A small text-conditioned image diffusion model, trained from scratch: text encoder layers 6, norm layernorm.
Rows from block 3 of the denoiser of a small text-conditioned image diffusion model, named by matrix and row number. Rows with one number belong to one neuron. Each number is 500 + 25 x the weight over its row's rms, rounded and kept within 0 to 999. All counts start at 0. Numbers have three digits each.
After each neuron's rows are labels from the 100 images, of 14848 (inputs lightly noised), where the neuron reaches its highest value: "top examples" is what is common among them; "lies over" is the class under the peak. Only what is clearly more common there than usual is listed. The data: simulated grey scan slices of phantoms with and without marks. In brackets: how many of the 100.
# fc1: MLP up (model.blocks.3.mlp.fc1.weight, 384x128), inputs 0-127
# fc2: MLP down (model.blocks.3.mlp.fc2.weight, 128x384, transposed), outputs 0-127

fc1.81:482464446489477504520493490508509496487484454479487514482477521493472502472524474476501469509477487476421499517516517490505486508502469489491505488478458469430489497475483492488456473474500450494526474515481532453495500463503504480543541475494508511498501489498471500473537463476482486497500480495471523465485451543483480470482508449473479496512488465469536516451511521520481462518495
fc2.81:467449503499516510506511527515500459506498494506471490551501502505507494524487464513504493446525550489506541492500490493485530447544548493478483548498497488457514482494503469520481495530499495527512498504499518502455459483467478517511538496516514514502496439503481456502448534507491514468516487510516457524519519493455524476463485483516500558492533496493479546524531527490472490469533
top examples: head (59)
lies over: organ (71)

fc1.171:526532490470500484541487483470509469503472500475493483522472498480444494515521472496524486478460470484543528498482470528535536466453492519540549516481448511543541455481489552477513489508543492503525456476548461516495497498504469511480496498539508483511484552507499480512486486500517489501493497504487496477491498481523487455484514515512498501502522478449500463504499480512464463450480
fc2.171:485516524523496450484458488522477531476491494545530498506513490501513540499475539531541523536507499497498520464490496515502489528541570496459460449498508480501541523497494450500505482544480503506446489479489486488478460502480538485524532517485518494508522509455494491527445485452498461521498507512508518539508500471485493520496506502422516486481506488523518537517494508513517512494509
top examples: head (100)
lies over: organ (100)

fc1.327:471514471463479510509496467505517517486507497475532524484544476480522470501492496497490455535492458477516478539503504517504456523459482489466533507510524476430483491480451500484497495435483460506474496469486483534484500444477468487484495532515533443501488472513494515483479496513482476542504518480490498495479491455486454494514465492477465485491470512476501466500485511480536464459497
fc2.327:519510512532502516451487504466485492462477513538491499513502493498537495454509489499439494504493532484449471535457530506503504504487512510508515483494505500530496472469501462544519512475515482543489481468483480474519532496516524500520538508488478487485452500483532467449511483479495472459493506521538481473519498511491481483472494498468492503439465444463485530475475486497560511473545
top examples: limb (76)
lies over: organ (59)

fc1.324:507499517490503432461473513470506481484510514452523512493501460499494517510456489488488484514463489494464527525497495533507503489524471475514468508482488511480531470512502500491511526480497476451493491481467519521502543507461489508500506490502479488480470508493504477556482467497528507482517500504513491501462456460478535473486497440546505452473529469517443562476497503447531470517471
fc2.324:512466498495506514554511518517488507490498514509545506511496518528465506483520500466497501490499471500509542499489487511514468538487528481456487529521493512510487515469502449485507474497464480547524510457498485488522534500532520518524499554489469539486503472490502555490534439455503510480527460483501446528502523546439475492502525497497509533486513481505475453504474540498514491453476
top examples: dark spot (100); limb (51)
lies over: organ (49); mark (42)

fc1.43:459469492469502480518535470479473533480446468509478501463463484494494489498508501456496490517478497472538518490516545518498485470495471471496524468470462501522505513489511514480504443497459483464496490523490510523454477524555476483466511484510485532487478513461504494500486476491502531467452461509438534470494493471478519483539482497500484511518494446511476486488490539502496528452500
fc2.43:480509498571459491494482511534512523539496494495523517513500487486477501465480524492450471505499492490481456511518455464472464518532508500483510478494481517500470495491522513524524513508489498538496512480492498471537545469501497511501526523464506429483497487510492472458517485488502453508549517490505478489542488492517507486499570533475491423511484489458520507503493504521443498516477
top examples: chest (100)
lies over: organ (98)

fc1.135:483479485540527512502495526518512541488458538481513510493466465518489489450457521496524486523492500477493561519517471477526473524459530461486539481508468476526482519489501504498527493485500516484496473478487511487476485487480467478475555502512532490488483513488508489499540505483499480428545504481487500483526455478410489509494470519497508476494507548511516530542495490513502496521529
fc2.135:524508508492496510507490482510486498528519516507531474509543529493467483540466502519473509481499486537513502455477516491474535516499453528514449524465475516473513461503459479480463479520517507502502542499485539506522482508521502505543467500514499508488477515487492497482465537529481487557465503476496532451484535491550481488538499485498459531451506437543528462478508508496531517478486
top examples: dark spot (61)
lies over: lung or cavity (43); mark (41)

fc1.71:539535528530528502477515488492447540520511509521497518515500484499453429520487544502552504499493490515520525478463533531513520474479504492487494517509495477533556477535545507464531498480497501513530492512515514535534504494499451523513495525513539504496525558490551489524471526499464508555542509503487487528500468518524493519453509488528500505499479515512474528522509475470508514496497
fc2.71:480456506469446519525466511482508460505501475489481511465510523497497546497503474504452500543519565480501480523514481505511487541502509503496512479511497496477485515467463504500495538484499533461497523492490539473476483495466500485477483487486495520519517450533466515472558476477523482486465552487522550458488504489462490526519490521470505465490519504487540502492471563502464498500525
top examples: belly (77)
lies over: soft tissue (95)

fc1.109:490452464507471489497473479537480501535496497522546511522523496476504484524515518529501481476515486459504485491528529483483469467542526505485494485444528533500563555538493530490503521473429478486531502507505486499507513507479482490503518505549461533480505528444547456502455518515483504476488512477509451482501520524511491501532491503545497482507492464504520526491490507469489515479486
fc2.109:530528481499476454523511531482532493515509515535528539509539532526473489533481456483462464536493515504494504479493527511530496510478479486525514472490483484510494469481503493507501490514510490510509493516530490468520472464486512531492472510458502489556497510526478507445480495477476535465500474521443525498444508456473458499468516520486497557457553502491520493487505475541501472464493
top examples: dark spot (99); side: left half (79); belly (61)
lies over: organ (85)

fc1.149:515469517531534475471522499505480479466529477492533459474506508495498527481479473506508530467483521507491499493492521497506513454486508515539492500492504516535503528538510452518502507496527500491484519530463512487563523550493496511505441470490478529482497503524487488540590560469519518473484501475452506531515481496472498475475500450495523502525462501496463496470497470472472500493496
fc2.149:475530488510470532514508528493482512504479503480491532535510503514500480496489484490497498518513482507500488508490459515482468488469494521507464494533445501496531522499508497496542553505480494517471490508474468510495541505498470465495506563525487473527514507509553439459410505496536451487496483521516484443509502467500502495527472453530502522499498455490478523494446492500512470520504
top examples: limb (99); side: left half (72)
lies over: organ (97)

fc1.67:518501486516462487482503512508515482477485448503505477496465486484525492529508528515509425505453474477467529509507463502430502491433463452503514487483501497474510514516488546455538454507522467501514483526468499463486516459483488486485471523515505511492501486497514480536480511504537535459454507459485476483496468533515474493477472484510472488514528474495534477509494475502497529487502
fc2.67:491493523500487526461489519532550480468509539488518475511530502505503479518513476499539550485489492469530525537510512491527516509489525533494460501494496534473501533467447516474494528485488445468563552495524518487504510492507461495516543501503472509502527494528456504516492476514524485474503548485477468513502453469491530571444512501482519464496506466477510513488509512512512494502505
top examples: dark spot (100)
lies over: organ (69); mark (26)

fc1.348:503487478577527459504477519477510538500508489465497489508480508512474486493494465502455463545531488513509519505527535505504495510484525499494493466507502491513502503455497518486516512534506535438508503481501506526514520491536479502493468525526453436486495476522487528471487546524489492490490487486485494441506500501471475489526470468452513435489482545492511476479506520478498511529439
fc2.348:505451496418498488506532481489481479526502534546496526491472513526521546504511530534514522471504490495482477505496494489509516505487476488471544521534491454491497519492494535497488504512453508515474494496480514432479506484506465433502479471495532503550493511459517511513528493483513487516486477472494518505475497479489523483509518502485438489500520473570512495555496522506533476478518
top examples: head (78)
lies over: organ (43)

fc1.125:487487482499468452441508448496512491520495448452475492494473521475516475496518488441504493538503463497511500520475511482548457523513523480536495463524497482523472514528473464486485500498479500458506503501505507474492490525504507469501474455490468523485475492526524491515478541462484524464461446493475483502431476522495496516491490476502505491486547467504478463485506523465494514480496
fc2.125:530534481472480527524488538547523502458506530505525514491524542515500534522502453470475503495477485533456481480526528475488490528502440500438478527515532496499501452507515522489494505504490506458493508483488531546475489474491524488516466512439480501498539514480448481452503542485508493508543522500481508509493507488487486489503505487451535529533487527503505508534494508476467503526464
top examples: chest (100)
lies over: soft tissue (99)

fc1.283:500482497544525529445493524521503503531543502542500479490539494514483502493528498524520543498462496518475566484533520464506511489525513493541488506503513488516457477508484509538517503508529522518504466491442498515498534490524505506512495505514464519537508501507488534501521502498518549485520546548478511512469500581496476466514484494509490524543543501503511479478522488514459540546500
fc2.283:456461555475506499503499507491463513506509538492525481516480471505521500478497502482512521502551548446508452519522501492526532526533479508474496519503471518458473478500524495501504475478468513526465487509526494503469503483528443550503541508500551505491510475502519477490514519541484455495547516509493476488480497463492495492474548507503444488488493478515444507477474495473524472483464
top examples: belly (73)
lies over: soft tissue (89)

fc1.51:494502526463491475487485466517487507447498473474488494478501511482537494434469484475497502486499501500470479463486524521491497545468524472492474472514480476494513444500507470517486502472497511485512500469497484497455492488506466484452530486464482474485456451453478468489532505498471467462503470501517460461498501517482490489468468487508512461428528522495447469476477504495498492510472
fc2.51:502528518506514507495429520487499484523482512532494452505481522475478453509509466524520469545498554476489480510506472456507503481537494483498479531482530490490493527478504505506498532548493449481474480523468530532518517497440515493494452552527499530477525541513485507499507524449516536528507461485503526512511460471535523510505500502470489502510463484524536469513539481500491502491505
top examples: belly (87)
lies over: lung or cavity (84)

fc1.378:460493502508518509451494538506502494537485521513499443551485477504510469480485470466494519478493523504516515490475512489435498504490522487502502491509556517479500448517497462523468494504513493497515543489504535434534521501542495474518488542483487527501535452504516478488499498534528521499476483486494484463495467517521510528494464496505475510562501546489526545497502478512475553525491
fc2.378:492490514499496463526491473492489509501497497491503553516517527481502497490495522544484493484518481502499540543513505488489507502510488542462502509498511492530472555488516512513500493516458484528497451503484480559504485495502522481479491516455494560474460495499497516515537529464527512498492484479506515504482473520500494534550514531492456483425529508521458508432481478514501464464435
top examples: head (96)
lies over: organ (67); lung or cavity (32)

fc1.165:470519515511506504484475495489509470456471559479516514474501508460489455507488488520501501493499513425492475515509532521519504513464532495516485460511447463456488513467487478466498466459501526469501516509498483469465497506481464493494510476488468491506523477481437509520468485445507540480509546477510463550461516503471520495493481478492484525507473474496502473499441492513502517509495
fc2.165:517487460466547508518541509516520530540530503505476501482486532512516479466515462505518496481515468550500535498476488542515527500491492549507488526504498512500541499497531472500484499486501467500487473465538492501531526480484470534470464525504514537496480460458508473454512488542485481505531535534492562463520484482522480472533478465498480451471506504502464526505523509479481465531492
top examples: limb (80)
lies over: organ (74)

fc1.94:546486475540437494480491473490497484537458491525517514511509518487464557511511489504481480500491492478481464482469491512492483509488510492483478515456523541507538511497509462494511508487488512499527500486507468514465525488470469460470498505524527502470532507513513499542500477488509490489494499408489464453495464521481478458511452506491447523460495505503474484472476507531470534467488
fc2.94:501525491508527468487488538518492486513492500546509492501475490511485464517492491481498529486501451537534492538463516528514514559504497483513496477473513490500488453461510531487488533490486478513546509472501506462485489469485493489528495527526485480516533504507481509573500492516551548503485522456447470430492487483526532488484521541499499476504533480506484513474530438521495493474508
top examples: dark spot (100)
lies over: organ (51); mark (25)

fc1.115:479474495511504449543510470472506517509535483428448528500473481469532534549489493452512472516481487507477481476492506473507507478499492531528527518466456451498503501486504485481450498486508476484491464500538487488455508488506483508471483509491520513534488521473498442506524487492446507499490499511492508479447494550494526510482501516497430498472493515453486509523492473516494479505487
fc2.115:475514496492493542486533501533488512457485452494518499506518535501509485487520464520503522486514496525503508547492491543484486500519506511426484503523493481494494509494484446509529452516489510542479483469478470493524492510491523496530473457486533550488493499536539519546478498437511510442501508514482463503540503457532501529553473533518488472495477508501521516502518496542491481479469
top examples: head (100)
lies over: organ (59); bone (25)

fc1.356:494485521499494517522521480489465504496466473465463492460491492516491462497486475493484478506516490484477513500485513504525477463507465550498491470522486509526551505456561497442489501472462552497495495533536505489495473515506490488470505484556500515534475531479514516498515503471458515511505525447506513486472496472521545434506507517484491471477467468464457493469494535521486476480472
fc2.356:448526535509495511498485517467524531477501482528530520500483494494487497509467600474463507487483471527469509476542503500523479520513525470502556510516518459500478476518504500549462498501514507524475488469493493518489498484532509501466461545424489482495556452496488480498471526528502495476472493522491495542524513509507498495502509494508504498508522488520505505478478495436493488514530
top examples: head (53)
lies over: organ (71)